{
  "model": "class-conditioned image flow-matching model",
  "dataset": "histories of elementary cellular automata, time running down",
  "train_examples": 295000,
  "image_size": 32,
  "horizontal_flip": false,
  "conditioning": "class",
  "arch": "unet",
  "objective": "flow_matching",
  "cond_dim": 256,
  "targets": ["rule"],
  "num_classes": 256,
  "cond_dropout": 0.2,
  "logit_normal_time": true,
  "norm": "groupnorm",
  "hidden_act": "elu",
  "weight_standardization": false,
  "widths": [64, 128, 256, 256],
  "blocks_per_level": 1,
  "scale_shift_norm": false,
  "attention": false,
  "upsampling": "pixel_shuffle",
  "init": "trunc_normal_002",
  "residual_init": "none",
  "optimizer": "soap",
  "beta2": 0.99,
  "learning_rate": 0.0033,
  "beta1": 0.95,
  "shampoo_beta": 0.99,
  "eps": 1e-08,
  "precondition_frequency": 50,
  "max_precond_dim": 1024,
  "merge_dims": false,
  "one_sided": true,
  "adamw_lr_other_params": 0.0022,
  "magnitude_pruning": 0.5,
  "max_steps": 7300,
  "batch_size": 384,
  "epochs": 9.5,
  "lr_schedule": "cosine",
  "final_lr_fraction": 0.1,
  "warmup_steps": 210,
  "weight_decay": 0.1,
  "adamw_weight_decay_other_params": 0.01
}
Rows from block 4 of a small class-conditioned image flow-matching model, named by matrix and row number. Rows with one number belong to one channel. Each number is 500 + 50 x the weight over its row's rms, rounded and kept within 0 to 999. All counts start at 0. Numbers have three digits each. After the name is the row's rms in percent of the matrix's.
After each channel's rows are labels from the 100 images, of 14848 (inputs lightly noised), where the channel reaches its highest value: "colour at peak" is the nearest of a few named colours to the mean colour under the peak; "top examples" is what is common among them. Only what is clearly more common there than usual is listed. The data: histories of elementary cellular automata, time running down.
# convs0: first 3x3 conv (model.mid.1.convs.0.weight, 256x256x3x3, each kernel summed), inputs 172-255
# convs1: second 3x3 conv (model.mid.1.convs.1.weight, 256x256x3x3, transposed, each kernel summed), outputs 172-255

convs0.17 087:470501589441514455527516591440490592434442553574459512553520476555529480416463583455376415560486510514406448530494494509529519553476420520494453535563526444544599508470472526508437535516487544506497478478505488480466465505528476483567447519559502425496
convs1.17 088:458513489452464508513511528588527510518369461489476342395511410505430405519494541529548585447485599505522522515523500439537510545557611555460519530522438506488551465623601500523544500543491537520476521477518558508501578432495602437456496484525593523473
colour at peak: black
top examples: 111 turns on

convs0.132 100:570504507546512507586484453534468520465540457449476528570435464460470512531472566464490500486586572587467518447560502540461499498646587486497519568542538479592476544548484513470503417512511463539508543541479489516547521503518543601525563500430493540485
convs1.132 088:466419480439477552542473542513435445514509544521544522499506501415620555487502512589613452485520490499503515535465528477434453473503548420531490500469440491526544398548435577583461606548585637620480450478563558607446578452493478421461546497533441512491
colour at peak: black
top examples: large cells

convs0.33 111:530548472531516511580501484371439537583402495527383500518538497462422458491411500496462507496438520527461525489599466438464528465554536486540469549400539548502543482545512478492481566481492543450534572467548406491546503465569436501441546403568541532457
convs1.33 101:498401520623564528569502580543464480545523557496491417507473485443460433549475513558500500483534573514546515525454561471506458505514502477474431437474397473467557493489439509427363555545540563571520465476518501476499491469560474499463501500477494408433
colour at peak: black
top examples: large cells; 101 turns on

convs0.193 118:492487582487526489539461461538530412528454492451587535469436468503440509545483505513443474484498529440448538480462505501448501467559403520408503503537492466587480500456420466462437461452415478588503608480492508544473521628525479503506583540545523493470
convs1.193 086:471512474538463460502496441496448462539465497431585539552424480456413450508598454462560455477437444493532461509482556529426486551486472478471530506441482450586502517549427544578517494499636563492473506468477445544522486577476466491443494469472478490507
colour at peak: black
top examples: large cells

convs0.240 088:509484551492463490465493447558479481532510483492608387489496535378507450516547456460459475461462470507551493472536530452572611591508533613499617474460390530505536444531506571518466526557503462432534404482500479560515508517580485411407517500406512444458
convs1.240 106:437524552518549487565570441397582570572581544510598457511443521479461462488448512494520501503538538492464492486344587580553559505582527526561533446424402447443533631498494419507477524513511511519647541569457581459466561510381477519529514474541539592490
colour at peak: white
top examples: large cells; 101 turns on

convs0.34 085:502562478595500509536377513412476500635621457547566563504478533473398475524560524512634480530572528542513468535488508489469559497517485460495433504525509451489474517499456499399456534510537513484553550414504536544496416489486486567455573446624479515532
convs1.34 077:465540444490500569519451506523433475508563529504483526479422503465475519528541556510580521556415559496505452453559448439472535439504493463530494613495481532412504453474506456521469507506541536530475468487493578521587521590557427547438518469481408458442
colour at peak: black
top examples: large cells

convs0.96 097:495512527594483527446546400546560529512595467506510488528438503440413519551544501537606510504487464470542436462452472467536516466522504515589460551543492482516468566414496618459513493394480407522511572601461448492442562510483487469590536569525453526472
convs1.96 081:502518493547484521456453551488447560488441502465474587561498457483467499544560556500545460483517488596536473447523509500528566443588448494455618595534510515469570418495514430474537512561550560537484487516490477493537514485485488613477520431430450477477
colour at peak: black
top examples: large cells

convs0.192 099:500547476633489472431511507494445564512488492573441477520554541500525491543500469472486518487449498492497546521524562583499489539507581608495490542457424473470607472578552425520470551560565490466473540490480469507514531561521561465480567524508542548574
convs1.192 076:548562473468545529635521558546477473566474556483534462498483539417536469537434513559511516444489477619470443494424514524545497456564500470506469459423463415460503467462412436479496500467560490628416517545463507537494506548559571394546495387431471545463
colour at peak: white
top examples: large cells; 111 turns on; 011 turns on; 110 turns on

convs0.75 103:533563537532491458532501468428484568444534592507549522490448492397462611531512492496559562377498483418481518570508444436437472467576555529513520467488561507465541454449358523547514488444509536516486501554465530473454523542450490424471480443465486550532
convs1.75 095:536497483446517582542523468493500507498577503480556533504517532403445460436513600512426604501531569375466426447465559503466561450522448523563529555450435476455478498505441491490513503581506427493460487538624553471528525461525495495654525431412535475430
colour at peak: black
top examples: 100 turns on; large cells

convs0.68 123:535543550507580533491453500592498416441608495473556616547439467541481531640460490532488524439580541491379491496414428485403487544538477474406555485540559489515480527469471543450486478488385347564514511572537491488495509572505488494487503510573502511527
convs1.68 071:423548522532472494449420474542517459537546539389512539514406520521501432591494551521542452509502483511535518512495499550527476521496448483520557568558484556525542502472492526568477540465591599541398548528504514443507488583453547431526494485474545508436
colour at peak: black
top examples: large cells

convs0.48 111:460541528597520548561479566446452539533512491470405441454501448516475440374508423502518529553482549545531514523455494431473461500416567428495471400486443547374447508489443567578515493519462483465476531508497497570525577436549485490518592483424528543502
convs1.48 101:515487456499526433498542419576493534457528517600478501506550585489546549468530501518582531528550510584548507441511491534513393537547536450520526473492566562411545426549572522547553521457521625497518427490479474549496491500575579603448490483461489592533
colour at peak: black
top examples: 100 turns on

convs0.121 089:532556538512520524544490470493506467488555497461465505460483427469511516400508487535571564494461497469429496431430478381518497470509577417570480523519521587482528460449509450431494506599431356518534516519635523500422460509469373319523550445431568521507
convs1.121 083:566477470549535378451472581479507446482518490488540561474484500496412500489466432484488491501487469549570476561556533509543475530505573491447500503514463522638518402530459527469467501413547528600471483551437458570517473530536487636426454439511534476533
colour at peak: black
top examples: large cells

convs0.77 097:606537522498471582474446520475571503495563454629530533488436490437436624497479523492532462486481473499497507418367528482401499504605520482487468512543435425437585539500514557517581595507455445538438548482417566556491566504508504416564514481463578463594
convs1.77 100:543449519520536525474498529449573482487514495459483415490483500545447513473404569442370469487506514405492468470410538480431536501477474589541502523464511428472445527386474462464451486516550453476393465545500501447524548473403472460604565508425525470477
colour at peak: black
top examples: 001 turns on; large cells

convs0.44 084:464536446509458564514475447458475468587556609510514478508442489554500475563592509511539482433552537403550471564507528509462474482499468502598437498514455575478500577496480513555505548620584537544566536566545490464610483516515500569597504489563579616584
convs1.44 072:491517421542551483469473466510378554559509507519550622494538469391556577437594543546522544535464597498505456435581522410524462484473546511577555632509531509422504445523451464527571553470613592451506504408578586552413544499450602486499503426422397460445
colour at peak: black
top examples: dense start

convs0.82 100:558508490568533523477540513592526490469490499549561420572525440468491522489526493575519443504558595431516508475463464397453476515559552563531459454563509553533499533420485558488483435541571447556512510532556452486378557564587456538584526451476527558502
convs1.82 079:469526487511500550473425473459405500507458491518416564529491471445496550513539542482594519469465525517522520429539541516525543498482520508520483594524469585441620412476472479529461483540591613514427451497469451467514483521535503587405485464497467510507
colour at peak: black
top examples: large cells

convs0.161 078:580460487556528458570588465465577486437461588582382533510590543477548537487488551529565471481472541573591545481445491485506456453475496487394428572468491488505433498538494481512482429437429520445540518495506537460424514547598493521465471503525524472430
convs1.161 078:464582497454471604504425448466401472531504444478572471485505532403550586540501534504548590568542561506530498512563472454431456409442530428617597661520461461440559494490508479530546444608544555541471443506509527526389571505576475555490480455522479523452
colour at peak: black
top examples: dense start; large cells

convs0.6 118:569554438565523471468425497424413537518527497515462465523535451466486547558554543565496492524536577485540466483546521329500426431533554557510435618530468525555500400558479501438594463587563469400514553535532449527486539509656479464520598428614490483485
convs1.6 108:447435509518551538534509443488530630573581547438589414556486540526523499514520564566541513423507572437529505494388587510531537493556523528598429530438418525491515532550475491511479562530560558575493466534522531467505505413496551557464537520487584578513
colour at peak: black
top examples: large cells